{
  "train_examples": 101725,
  "dropout": 0.05,
  "widths": [256, 448, 784],
  "init": "kaiming_normal",
  "eps": 1e-08,
  "grad_clip": 1.0,
  "epochs": 40.3
}
Rows from block 3 of a small image classifier, named by matrix and row number. Rows with one number belong to one channel. Each number is 128 + 32 x the weight over its row's rms, rounded and kept within 0 to 255. All counts start at 0. Numbers have three digits each.
After each channel's rows are labels from the 100 images, of 14848, where the channel reaches its highest value: "top examples" is what is common among them. Only what is clearly more common there than usual is listed. The data: close-ups of made-up surfaces with and without defects.
# convs1: grouped (16 groups) 3x3 conv (model.blocks.3.convs.1.weight, 224x14x3x3), inputs within the group 0-13, a 3x3 kernel for each
# convs2: expand pointwise conv (model.blocks.3.convs.2.weight, 448x224x1x1, transposed), outputs 0-111

convs1.83:144162132188139101136083105118107147077088180108174147154173117188138082132092099142164103177154076131084092101095141078099164100144165148103027108140095099105077143134132105101150113169115132144109127148076124136108104098140071096178097161153120112145085079173115165135154131143089089176124160111119107150096092177119155137109103149073095187109172154141159128188149101139086106
convs2.83:135112131168142115149116114118118128109156135161125120103123129094110178136085107145144090084094083095147137159116058038096092141178150097138148181152119204095126149163113128156079115159139151117114150122124241056126139130184113089130131069089142155139198083134108148105167170153138161085127109121116080168169095194151119117111110124134
top examples: scratch; wood

convs1.63:170159181133138167115164166202167196184094174204141155108101134130159145076141157145147119144154123103082101188145130165108140197135140142131095131141108088087105120134112099141103119143130160160157118114125111159162145136105146144124116100116193172191136118161138156164135130152129167164111165168054076075052113079072142102175169175137113142139154141177163132114118117153133130
convs2.63:132167081190143086193141160116110132172100146163145062141106096148082172129090109134071097100103119146134076136100093145165104091181147171101160153180163147157167139076126117104070119124071120119104104086138135166123106036124136133129118018150122069171108127151144083115177186171086103114113122143122134136143144149089157128165146098111
top examples: specks; brushed metal; stone

convs1.26:141115057151147039147126069147152116151157088109118107103094159077121171099124175101091155079122172100125170092104169076126180126137185137146108147149083107112089139122069151137049151133075098098166077122175108126176093091151083129180101133171141124101130182134097146139131155123152152090116107095102095154088132177107136164131138055131153107134153097097108116096158159107150155
convs2.26:119092157125122120113163070115069061095102129124103113187180154154119053159133105116123165135164127110130115102227156113132162129106084210179158153135172116099121126142116103159121123121129164154099111137115085118138140102074162150097148152166166176074127130089132136127112108102121125174116147168110154090105154047152202102158138135137
top examples: smear; circuit traces

convs1.23:089132123068120098100131134144125145143123155143132181098100086114088086129096066079107105115119080122082051096132102132130097120080059147135144149124144138117175097132118077126098107127129098101075119096080124089058074105122099107073101075060121089139088110168110150132150136154149119147151129181075095106097110084102072054091132142100089105116100119087112118087087084127101092
convs2.23:123115105113171193119165153139150120141069090160146102191044128148082117146118079094101104138087130152137149176058118157089053099102147145133078103158147102056143127157080207189093079079137157112094131120140127103093093114131137095120132032099141141143088161146127150087086110133102150126134101104154160110100153142117101158100116117096
top examples: specks; tiles; wire mesh

convs1.44:182138172149106130190147181068064077092153099077110103109117090130135098097107105133136112117136109094100110088097100148154151126129112114135102146149112107105108062067084095135113084102106074069072098106084059080095184136166147108129185148181118131103138142106103096112065104114102125119064098136063105117122133139113129109163127139140118129167143170101083086116118090079094090
convs2.44:131118132145115144167159171132167150141067116162152116157059089146137119164086073167111107151092109172148122110114096149113074021111079138094121107193146083144115108188085144198069087106136158158093079131144092162096126089129185158119144042134145153152105190132160148104144123168137118073169095098135131126124138123137105172123149074125
top examples: crack; woven cloth; tiles

convs1.22:176169133188100126152137141077108087092113114146179147165140137142124097124086070166143129138126088136090071152131129134133087139092078089117081090110120134181150174147132186119131152138143166139137141127093128085072183150131152140093158103064173156181139140142128088038094121084108123127144179143184153140149137097144101065191126111159101087154121121184128109160126093156094065
convs2.22:130120090137125086119150183162119151162143119160106170080145136131118172116096143143118086084132130161139125172127155084114123134150136073114151108094099193147075128098132061135127116197112107120138166177137167168130156133173066123127156100135100112183146145167157085080172167137165181117144140147161071096153076148152107101129103113151
top examples: smear; circuit traces

convs1.174:159202163130148183112111152129093065139124073176161125149192194117120179099103165103088107128142132099078094124088120144121099135147110129094054138134050130127081103087106134165141095073094132168126134170183092079125111062114113097094135151141115065112112103098136158148126105078130135093178180150136106100132129093170175157116070104118123107134163141129104126112084089156148139
convs2.174:150093086135117093125136077112075068141153156142077148111144142138144126089092087160133125065100124076122111107139160123094168131150079108167166135123089142189073092139133112126099119148110189158122147153078164171125162125124123132159148144141180123084182211112190139105124088071150140115095142167078051120185147066189168114166166153156
top examples: scratch; leather; bright spot

convs1.97:141145157153154097128110110100137089121082163142181152152144169152128120110065101151155165143165094113076104141149155147158097115094105144156116135093130124141118096096072110074168178199133186174129111085068093064109097098075102072171176198135146154160139159096108077103143154108135100124129165129043120144145116120125081151113119090087077170141167123124134088136101133146191136
convs2.97:132093111164129128165125154136139174176097132157158088090091121130062198172168165110122158130090157180136137130051058156169059143187092132150079131165106127071114155168192128095143112133094055040109159114169153084120111133210108134161112115078075122167143132153071098126142139140055112117096129140126077105140108119094129093151153074102
top examples: wood; specks

convs1.151:109166123067180205116134118140095106145129123137136133134112073152079059172081065081071124143086094200157132155208151092116117121116062131194145105137146100137101142109144122138099105141144139175151148131154147149129164158091136096058149101090165180145133154091130128078064072105135134118170152123150114114153142124136137117050102130115152172100118072102135150146153150132129110
convs2.151:104084130144142146166108119091153139156092155152153105100103141139123121166123087153111134130125177193101093061098067156237082077095165090150124127125115121104172136065124135093080073132069132142077065079079154100101117068125159092152097095120112138162139157189097079119197139145128102145104110111209102130137137108086077149114122063127
top examples: stain; bright spot

convs1.211:132132089140124102161119109103112148073133182060130188131138079145123087157113091090099124082145176083134178106114141098135189077147194091109133091117167075120152104122133102107147078105111141139075152139088153130070070094134076118188058109188131140084146122086156111093139150083147129077148119072099109138093135184076150190126130099149123100154104112131130097151125102153104114
convs2.211:137093188094116133170157137174149149231085118154085130157135182157109109104154128088185168137152112131120091151149175157106131137127098141126076095178149192113117123186104089148150138154187166139115153142153149111166119135148127105071120121044179170164152069112096167111098121136130139152122096113167121119130114147102136062098141158108
top examples: dent; wood

convs1.209:143138152106093109159161154147110135129107133176176178112081086111116068091068105153142120127142123105111127162162178150116169173157178133115106117126083098087113163162179148102166174158178101130102122138118077105090161162176151090165176159177165165180151090164175159179166165182151103167175159181162162178151106167173157179105096118127107133112134149148138106126147112092101118
convs2.209:101140121157194146132086150124156177139122121175166116109122114087065120168137139088026241104143150141082184097076133175193099135141144132137133129112121094125154160082147154071152135117097147094111099121104133088145122123149143116154104129132167106147125094167128075138153186123102113116128140142199180145099145151116110108091129128106
top examples: stone

convs1.125:119109148129128167130128147182125122131127107153082075107108113104104118092119103190162245148158202158165156157124098109140092139118070091086120100102136103115135142141132136108111117113137080104141091064117106122150111129141122107106086114130112142154119111141111140151088095041093117081042090092093120073110117100039090111118100148138108172129129148205152183130139169127130124
convs2.125:123153145135076063098123149089077118111138120069110120105114133171102139101140111108148143155160083094154117118083140099108122118113145114119080146118103119104143112111144163101113199102080096140123097157146132092136109028117103125139130109074093169089100090074085078189125096108086081147107115146113119136120125104113135106113169117107
top examples: bright spot

convs1.8:115090119183172124155121095142150153122131150128145150149090082204162057143129099089137126091099122118136135117109118184153128165133097119100115219172116174139096065107175123166177128147122142114054200173085160143106210177134146132155101087152143144094081096091102135147116084112172176094130122109093156129120098174135122119157136056119107080117128142104156115099114167129155122
convs2.8:089107141130124128087134094118136121143156158136163188078179208104152160129161131125155145155088108114109084085106171146162183112134209119136205183112099130145210127128169072096172127129146105140063119216080130153206151098144126179116150129152089122171136149129162098041158135118132173197138166112136153128174111091176096083145113102136
top examples: stone; brushed metal

convs1.42:142147118158127106155111053143118096154105105158160125112131158094130162112160212108118156086123154131162192118092134128131132149173132114132163091133157119164203140124096150112075160165107124129130107131159124174226141145113158132104162115056111120160087125155118157195136109102122098096152127090116114135124145171152177177160157103188138092172123055120137150106134162114164226
convs2.42:104066145109107178132171081165132068155121120131109117183143163163125114085161121101135129125134126101149105123166103124127155156138064206197145092125163101092083103123115110139147045145124146125154151107129106134170143108110133106128098108180137138105135145121127126093087138116064137149086147119096128028100163129187178064137118131111
top examples: stone; crack

convs1.167:121094105140096118191148089095110145111142117099115109112103085095158118091127187124132129144119097159114084170173078156113077114062100133120095142103095188117085126135125115137133069115148176149055163107102169116098099031111111074153171180146131152154148130188147105138169163065161123086113110119107123153117145126092110111150121081126131097082138143083056121103081161157186130
convs2.167:124062124103114116120113120185151139168122108172148050113145094158086155115142147063164162041107106176088050136091135151122132123159109099074121106172095127113114125154118159083109133128120141062128156166126121150104102102168093084021123075107156123160101116137100103045107135112127122123121120109164117115162120093147108040116138133118
top examples: wire mesh; smear; tiles

convs1.158:060123066133166092119115101095067127124103140147193163116115116093139098108118094106140120142145110129122140134139095113083076112059082080119077128140088121104105180110133131110119124140152130128051134129042110107096074117078113167122087165101145140146137092137157171165135135094094124108116090093106071135124092139143187170149127116080103094101062090088126069069160113069135112
convs2.158:066144124195134082170099075121136150126132171125151152092069137080098123166091095160077109135072116108107099092125135138159117060143136092111177182130101107177149130109167084077048146130098157114079076112093152153129137113096183131183107112155133153125144136116157113137193155154120139105111110117123109145142159115117105109141147092105
top examples: wire mesh; crack

convs1.162:131093102083111172112157142145136086152127057131121176115185178149114116109091117112084106071108164123176141053148141112171095156120062122102116086126172112158133139178148183133074145104125085155091072139129101129090130128091100089142114115164076094088123111091148140132085172150132177096116099089146135085153123046128119170106189179144140102123065101117146074124112099121107157
convs2.162:118084130110112162090108103083121162142152154134102155127177148149168100189103149151139153179170127147097131080156119102095135155125094195105157149154156122131111157158093080140148171107148069130145128132142090117185167134160092172129161150143152209099079133138173117027094130186166147153106142124136166183121075107125152075170065144154
top examples: wood; stain

convs1.136:139134161145081137143156138114146201096137156097115132044093121071119135088060097122151202090137155089111127153105087110129087109139134127095111115122125102140152135122075168121081176163156135097099101108071108133107101096078130150114131165152136178191128134143123121117139126077167121081169163156134184204111146150123142135133105064170123081155164148118104060184111078176157136
convs2.136:179111104076104134113188163147142161155114131062143139117166160169213152125103167138111062125119158144184116103097149096159171154050166131089120090115162088126160098125088107135148046088128109088154143127164082123123184120110148153186165115167086139124102139137155118105140094124144092170167132155174076165107093088101102150173106129160
top examples: wood; smear

convs1.59:167163207115101162112141172204165156158084144178111145078109145128149156077153139136130092122099100107097120214148121168115120190121134151127098130105100097092105122119158079125130125158139169157175089089137113107130168133110147104098130102115184178202122090152138123161125146182120144158113167163077085078103148105077115104171174203115090142137117139173141178106103127165133129
convs2.59:163149105173142107193152127123133108202091159164141097138125127158083170150122113150069115119101134113145095129084125122176133083148161157129132157188170148151166135098145130089063102108090116129090084118143136140145107030125126132137127019151135107175106117148124079101183163163117094157129118133117146120140140137086118137170140100145
top examples: stain; wire mesh; specks

convs1.34:108075123134096131184157174090132144123145119168175190197137089141087108108085079128118108173117150179168158116090098099073128132102107186148124117125113059074059137107109167100133177146126113132157077150143056115136113132126112151122105110116109129098063115145102091111203151131140114125113110092180147187111131135047095102195112097157112131128116093097135140123150125158164167
convs2.34:187109146072077100124181138151115092067110056061141149165111123178135115094162165108028137100073115123200136108145117107128106143085109143161112120128175089100108097094164111178163157066138153098145120130150084122141119137086171143136189106136102122084081125070122160114103121106168066169198110115126114141106131119092136164090107130113
top examples: stain; brushed metal; tiles

convs1.53:167168127150076116110074065148118143170103171132105134070076114095141123162172155070077129122166113156166133141118130142117118147103099067070114100144125165169153134108140168140162144105127110108122133162121180198149171175134147080111108072069073073121102146124158170150125107153148129197115082102154146154097136118129109106171185148139092106106078067084096118108153123172175148
convs2.53:097111137115091090106150075171117123163122146148132120159110118144086098115184154162122162133136090116125101099152052129111099123141121145168189131084138079132109119206138130143163087129127158111140145092104087154154155117112109125101170161137145148132136178104194087072112119097116106156112147090115141084073131163151116067150074134108
top examples: crack; stone

convs1.33:082098130113106100122111091185163071141137083121091073104112162070135192061157171149160131157160136127092115083097140092083128116126127091081137084136179102169190152140138144159151098120118178167090170168124130143111115128101117124090133127101091107120103094127130142150123145144108180179086174169152141134126166148102172168108120174100163194063151159189174087136147097119095084
convs2.33:060071091135126142141058137146136150135154166159129147069117171091138065173130077170104149116157165127063119090105117115170111085119115101090131109151092146139123153103153138120090156143129114116064100108055173092162138077122076145144104116130126098191120087177081129115150158154163112139080124102145143156115103086105053107143100134122
top examples: leather; bright spot; scratch

convs1.77:099097083122141126119142117106073092094117088124082125109095093112131131116139122103097101109127131119145126074061074103134098128123137137115140116077124103133132117079100088083043114057073150164160117101137115107135088064086103129091132108131122090093095096080105055100096089088087093044127086120086067065079101069118073113119122107132126106134096111099097085122141126124149119
convs2.77:159107150090080081117130133107115085121145107113077200118131137138111107057160119120137121112107090096173159172129156136106132102109129105096115109133093089133107145116088159150140166124147137140143107104133089132073152125108090157167155134144147132103113180071161171144069146109165171112173170070105111110094077126145132137108091103072
top examples: wood

convs1.137:168148124181124095188147106072112138126158177123156179041140166111189199129144192079113147110146174115150171134094073150097114123132088162139123131107132188189143162171138155152085161150092142118091165121111131136112104132098143121125133151074095149136162176156132154163158173142154153088162153093102136143152172162123162179146159123157144083152139083180154109168139073141132087
convs2.137:131155098128095080085118178162123144172174123084095169080149166101146146110138163127119120121145102148145105171088177124138160134117172088102165128095087161156133144121138095123138121154139117099119146158137145181161167165144109109141171099161091152146131172125149081120155169121199136154180072124165096140083097133093072179167068113092
top examples: smear; wood

convs1.180:165133079183134091141121139120137139143079146143098120157119090162135077135114122070124063057126047091148095083127131077131137094146105117142180154127141117140126068128048063124028102154092163141094199143109159160156110124176086126174111123128112125171085125176113119133136129126141080138154099124133118124129075151151096126112112152082105162120113130157117198151112190143109129
convs2.180:123056111169133148144145103153114121159192115164168114151120162147144159124098112081159170081150092095148085132160107063087127135152175170109080158173197153113175189089077069193103155143125089103139122157162152096105114138146077107059104160088165103148189068108088114074132111177089155123111100072076178158137091135150120125087108133142
top examples: bright spot; wood

convs1.176:169196202125127173142128167115105039163147087167154121153185220101103175134123180080081106106159156094102119132095131136138126127139124143104057157150089124122048076078106115176167096112127143162140146154162096095133117073103115118104125132124117080101113121110127140131108117044138141093163165149118112060143152111155167147105103085128152121131151131158104119131099091157112118
convs2.176:137056083126118074142125106117060106133144137169118128106154120159133148096107117153147130064119115081108136105148155113075143110150105094127161100157091141156090083125115126135113127163107203146122149137091171148093188118115133121123142145156205111120165202112152135110139078082158149136115128132095057130173114073205144128149138142168
top examples: scratch; leather; bright spot

convs1.116:105093108130138135115113122068113124151069074182197167107155166078181182082083098112133143106165176155126065093090111176089082157171164118144150086170183100093132164116135161129080109130143146113103137147124068096135145118102153139098094117147153118113136145096109121142152174173076122149083102127177164161090130144060081158109094114134179137113117125089128156135105114188187130
convs2.116:160117139114110103155191086121095141131073088158117078182084116182126181130157137094102106098136097149202050107148083157116091149184109182173099079150187120063108092122168130161144107111126104066159168118191126099125026116116115120076151114099133125188124093135098153102145095121099125095164179174102137069210169099128158144093176111169
top examples: bright spot; leather; scratch

convs1.62:154172143109127061099093085131142128125117104111094126151147120121120118123109099061042072122139121122144156137155181133136120120126141072081115110123140140145168200185148111112104104086070143173156103126085126105089066080103117126134134150173146171150108129062106111104183172130115126083089085076117111156132133175169160186136173146101122084103112097180201170124124091113104090
convs2.62:132100168129104125111174071074117105136102155135124154155129118194137085134136114135124133141134126125151120053141089132161154077089137130142133082131185060140149109092117107163103125082068148111085048138138109108160160049077141158172135127150123157133098140137132112126141127120119093180112128078133146127089156085117116121152114092102
top examples: stain; wood

convs1.201:133130181094154180078098129111113101152142130151158135144168137101122159107084132152172142099119165096085134160128173156115185135117145149168137101121156108088133158123173157119178131113141125103064196131122180205138164132184166105193137119146164128185167120195137117144162126184167096195140119145163131178161119192135118146107131075168141098188182114152172135100120159108093137
convs2.201:159156061090100138127150086219079105121099155134125156160118112156100128110120119162155093107093136105145064133164158068106126127150083159134127067142177144146109098146131081152115065134156086110161190156144098144133145136096097120166195092149150078147106192136156131121066087127115150116131155184106109140134100095126134132170123171163
top examples: dent; wood

convs1.150:144153145199168154212199158106111097150130125134122113116142116139144125083120154115129125165133155093111172106088066103117109141131138108077062109132078137127093122154165108109186120100193104085079090129101109114125094118091138130151101109168041083098022094148093082170094109129130128168096101165112133127109128142123120132108107074127146103146157103126072086130127089174165110
convs2.150:145153099098097050064151146105083101075110130141107121118122060116044134052057140104126059128129064132157116172132128147080087147151122132100125121113109117119097106108130140124143126103100140086144146100155110144110132134104132139143117146160131119117125158091136139118108092128130173096117121131099123086157103101181166137144124124166
top examples: stain

convs1.50:108165169047122185077083149093127115097120106117135098135089073154092080149148138149085077156101106137160137090146131098147130106137123132093072150089083140146137096126106095134096116146106146097083179116103162164131109162171050125187079089152137094078153094089140149136128125095099127115099139118072086074111115073123157091102161166063138171101121148136087080162102084162159133
convs2.50:159153120148136080128148109179097139150091158128161131104149181141071164119167182133117117095120107117174129146082131100176100162078208085072169155098112153161192123178132104140175068086152182057120172127132139104174175180121139078091157123172120156139088142131167152101128115124133124153201146065155106207104074137119100100108052185127
top examples: crack; stone; brushed metal

convs1.200:125124082088142119128129124111074064085116103097081111158168161156079157161157179131173164124085160142173157112104110117104133148172152151167160144075154158174173114103114115127133148174162092127121116140109084075074114108111122134131153180153110105110121127135151183157110101108115148136151184160110104110118113134148174150089095103067112121093035046147167167144079162159183172
convs2.200:106142125066166175022166178084138151140114092103161100170082101188141093134059101131138060092100173146145172147144072146134082104104148106098138115138148115137160086132045131211100152140151143118093114086122144170054067153158109132177093121154076126109155140168157170158116122143152104178090120136186104125146130099122125134195128131093
top examples: leather; smear

convs1.143:166149148214143108201183135175158163180125121154162161120167152093105161111153179107177155096111184104093174135111133128118115142165156103088086101103067119095133100126145111113163136157133114122122094121140112092125101150152125125164137187184105118141066117164109125138087137122085117190111058137124131105111121132127152150083076103099130100096045103130063114121128072111073083
convs2.143:120155078103100122039162138137112053069134106066142120126155112136073128076077105109121085101127107135153131170140158141110119167128154139095161123081135146099117131116114111159151151108122141092168158179155098101146106146103106134143133149149096097083115112072122134126061099130144083122128110116106089083117105154120145086134103139084
top examples: dent

convs1.80:087078126107123123155179150170184138127100117112099130064063132106118132147177153058051127104130129135162142193206142137114103103070095035053128129167154125117133130154129143097131118122167086071101127160130109112111186196142135110113112085117165178135132103115113116140108134127116099150139147178181189130139110101121113136170186137135096113114092126089079129104125128150170144
convs2.80:114133223116124142131151051146167156117122121140169134165170132158122121147149128136137135221101145103101114147149099106171081127132160171121123126092165115114164103151102104141135111106153141166111129063141092144134152109094157131121161169119168147101052147126135138128078085125137122190110041103128207178032128091139118085101050117116
top examples: scratch; wood

convs1.100:074094110113143132062122127085076084080135089065080097112097135090139114053113102036076075101133134102110117108096074121098096165100111089096063110101101146108119115098126105131126058130124086098106121145148100131124097098075120102097161103115117090067113098089159083104125110132091125122075132114081083108098126099092118123103108122123137134087138128093085120100141119046102104
convs2.100:097192098162136135149096156178103113148083157109118143101140132055129124145161145141120173118157149146109108182059140134171129192127118135125121113109079167129144160134191133094164111110147138126122161115111131157226172141143077138136091139147072151161090147133144122136133174124109076117118160128151147094130129178067136118163125199107
top examples: stone

convs1.20:101155132067111090121205170108110146150065200096119163156123139114144097142106094119115137091153100129127096129124157098151119148118106101117151144076199090122165099173130063119081118193152146121137103145094142106099124104150070128130099107121154098148089142152121150137109112150132067198091121171129107144081129120109111117074098148016085135104130178107123128048144103106163141
convs2.20:120123030120162114093175113169168101110176083105129158115127145139086140090120161125079086101141071125140150137127093082044099106108186085090122173135141146132157140135127113151129118135126132071136148150161129169115108137136095084068124103100113146131123161122117156067073076147094125121108111034058122169116060126117076109069042126138
top examples: scratch

convs1.48:127136094136135125136063099130142184152120187150147174102138104087126094142198125099143103092135101150212122095099133113113135109084136081115086075116096135195131134135171139117184161174177111160145096162121165230150133143098137134126135061098102137105077123097137195127133136138114123176141106150113139144091111152103108156141145106139122121131046082105154124082147113156217130
convs2.48:159118144133075042098146146182115097184167139179106139155137066134142160099172217154161149109151082098154105111175167112108097137146130140166176147063128083122120120172117153112204101167081121156200148109154121140170151130126116105119150177151196081154157180094143088095109149049160150120138103093148141110112115148160161101119095153118
top examples: stone; brushed metal

convs1.60:109182189094124136093126118155167149150123161129102131083136167135146139102123095136102063150137120135121126168168157154141136148119133172135095155124109121107123099185217093128118133136108136181182070087127075106091172131103166123108133117127131178182091117126083120111076169188121160133112132109141087066131103087132109126143196200091107133087120099125193224087114119112114087
convs2.60:133086110126144139153141100091141113151097164153151139127118147161098145153084115136109134133113140125112109087107136117161132065128160097121123165152163127143157141074133129113091105097101126095053069153099109136132134058120126124148138057134129134167087143157124109126189135124113139157117099094130126119114132113114033113160111107105
top examples: stain

convs1.76:125137128102139192101126169125102122166085066181107104120132115109137188094128160125131115091156187080136163129091102159103063167119096070102128083145142047111151144114136170102095153125126082090062095173074124164101124094113162097063175108098128103131160085080182113107140132147141118107127111140124103127156092078173116102136107128170084074173112097127139134092146192095125164
convs2.76:084103191153134109119097112151096101110094141137080128134137139106129123102131130126144123174104117127109091113108112165133125136184075197168089117118117113161083123102157137141126067160113138163088137081122139187177134110087153139113084116122125201121170150126145102125154127119110142085111113160106113022180231109158189136133240130159
top examples: scratch; wood

convs1.36:111093097118101084112106073170200161137154120125071101128104146097131127112155167160151126129120082094057101071049102113068111120130106104071114126120136155181195160135139127126091096093105144154115141156125170132154095111082108154079099129086077065087138075129143143142099127114112162137132181165091106105116147131166181190154112136124139132106137153172200172134169134130075107
convs2.36:072089096154116139152054166139136140136131158164119148079140144098143082188125109169107128136147137168041104075095086145157146094118110124102123130152105119130128136100129121081027138125112133158075091159079156101168147090127106167123082128123168124193116099154079096136169152162157112152081088083162141186103117107134092093126114123117
top examples: leather; scratch; bright spot

convs1.13:108156187090120169109113142096089085112148094087095078116147174077135134068089118131115098119121100089139118143150186118099180139125160128172198086117169087089136123116130130136110091091091133146159104125143084094098105121100179129123135097106133101039160150094161211163104149178082136124062093103139137113123101141156167189125118074171148086163182110135125119131110131142155184
convs2.13:091103104152134108162084119124124068111170155126106172105106138085066097090131135167143166155103099107065085087176155117103125117142061177159156088127131161157022100129148094129054106153112157108121108158083168145120147125092100120139153125161166189094204175117165127141127157111113139069083131176114097075137144135172155095153172163141
top examples: wood; hole

convs1.7:146044053093166126097137127176165181153098170156121154123074118100163145125155152117139137131102156149142112102074051088149098091122108106046070100161122101139121126080104129139137109110138115082097106137135119135141121168154102151187111120127103173138142113126174134129148053096110161135098160146085160083116122085107085052091171121120121145160145134108150078115104097129076057
convs2.7:102157125126141188083081112112138064079117104107146141110147148080125093153141121080096182177124147157100105117092145172168148135100111152134099146106123070081131152099176132113131107116141094114118131145151073096199163108129097179131133132102088144113057130139112102094119126105122106159148175120145196124070111141075112095150114132105
top examples: stone

convs1.221:110083104102101142178207173152190156131167117049078081113091119122119142160176119148165162147155114066071081164201149122155086070079094146157118126139118087083133132138107120123128117102163120079124135127111146161106148196164122144109070089068108093123121119145146167115135113136151122126123128098159196155126157087055070091104100134117105157140172126123109130113115137133164116
convs2.221:169103145091092109154162156145117128172105117232100143144105097159059151128118140088176150102092077173171096156133143134109108153192148126154077074164140135094122136169122167088138103183113077094148178123184101077092141122160077111072179130116144146187088118122117090070129151107150134099137178165147150105169130125121150106082145101161
top examples: dent; wood

convs1.94:150115125178156105137164122088140137109100195140069173145107098166153036127132049163121128182160082125152096150120120174163090126164108128169113117095148156087143072103131097088175149088164191164106155072061115107098075106126101088175148089168150119123177165077122152094120152117121109149147097135101180130093144091090114099111118093104094153144092146095126124107119162143096147
convs2.94:139094141175150150155133108112161160111166151090165093118128163135108151158131154097143150154138089116114079134106100121139140132146162117088097171133137128095153173098154107125111117132103084159159108158170111045134113140158101118077034167099101161104164069138077141072155121185057135138091101111083128164107082153114129081128112142083
top examples: wood; scratch; tiles

convs1.173:148182172110156159090093142165156094141097125151131151151155155119146140095107137103102124134124151086079122109074106121091114147147121172140073133128157127145146108114137131175160074055106148179200135157184114118132128089079130106071172188133132101083125107065171186135150164106105090118153121154149171123118098110158134155145134094106118068158166140126085083135083078198210141
convs2.173:139103097160080105133134102140125093141145148119074180091133111106131143123081105119135123082109104088139120124106076105098097154156084174145071115130144132130072112096149039108095088159105100125149133127133144155114127146116131109119077138080141083079164132079120087081116070072121070083049111147128104118147159113144190093112190098104
top examples: scratch; wood; leather

convs1.222:150126064141129083155134109090123159066122149047088136144117079153127083157132099103115145090118136060090126100117139079125147059130159096128149078127168070117145120136145092134168096124141146124079156143094150134091065087149061101142052046137143114081152127078154127098143112104161124067148123080088114144079124137057129145139111091150128085155132108139107085149121092149122118
convs2.222:158143152102120124130165134199133121167081127147100132135102171166092115104166166092177133119143128152148078151119177167122096151092097111114083096142134201120141091194129095164152120135210161092115186082154138136155126158123108091057129106096148157194122115106130198122096136074149131142127128110187122162129101124080128088120103192090
top examples: dent; wood

convs1.84:152163160137188125129131110160161112133107155153148159170137187202186163148159123139151167138164122119115085148162174138188134126129100149153157145111154130146189161132142161100166176164171135194161175187175105148159155128133147100172169163173156161187145178137125127097160146177181138165150168189128115135123138103135111095151141128135115177138154188171138148170122158172166184
convs2.84:117144115099130132147103172174141112119097101137157110084075115086118091147146091106145117132145139193117063136107114213165145130127100108096081071137095123112132161135106119126114080132169102115102130120131077135122133102148121120139129094080060140149080128130125168142111171135122052129115120131123098090114131141052113116112132118104
top examples: specks; tiles

convs1.88:148145150124207108129131087137153119131106149154135137188127185202179134153140129148133166129178094115118090144140159116197106123125086137155149148110144133121176165151162150104174183177166137192166177173144112135147149142140136103165166162149160143177127190109120121096152159185185127166156138191126094129088077066148086090117119108109101145125141146163155164169115163178154181
convs2.88:115156095118123126159097168172150128125083111119169101072076098073116094152130091127134111125151151200122080126090115208191124134117092101103088072129084111116134156136123110129112080109166113104098131116126074166157131105148132141144128095101053123146080143136139153145124193134126051115109124126127109109110138147035128110125131118098
top examples: specks; tiles

convs1.17:146113099148106074130099084178162139151141112133104099092106127094157159099155196088110126094165163088159190081109138090171155105177179170162141140131113120093088142127102152135091136116094088107131093159156102158190085110124086177166094163180134136098121176145083111176162158144144137102130089079089109120094172159094159174121138098083167123096139107095128118101197175090162176
convs2.17:154094170106106117103140073120074085152121154098132121198184151155144057138129123146110161113164128121150091152171141111130145111110079176148123109141202120116125137132112075180103092095136182128123129139122109132134162093056181145113155151158184204053094150101140124115129146139100127144133163130109118121111157099141182073151119115123
top examples: smear; circuit traces; woven cloth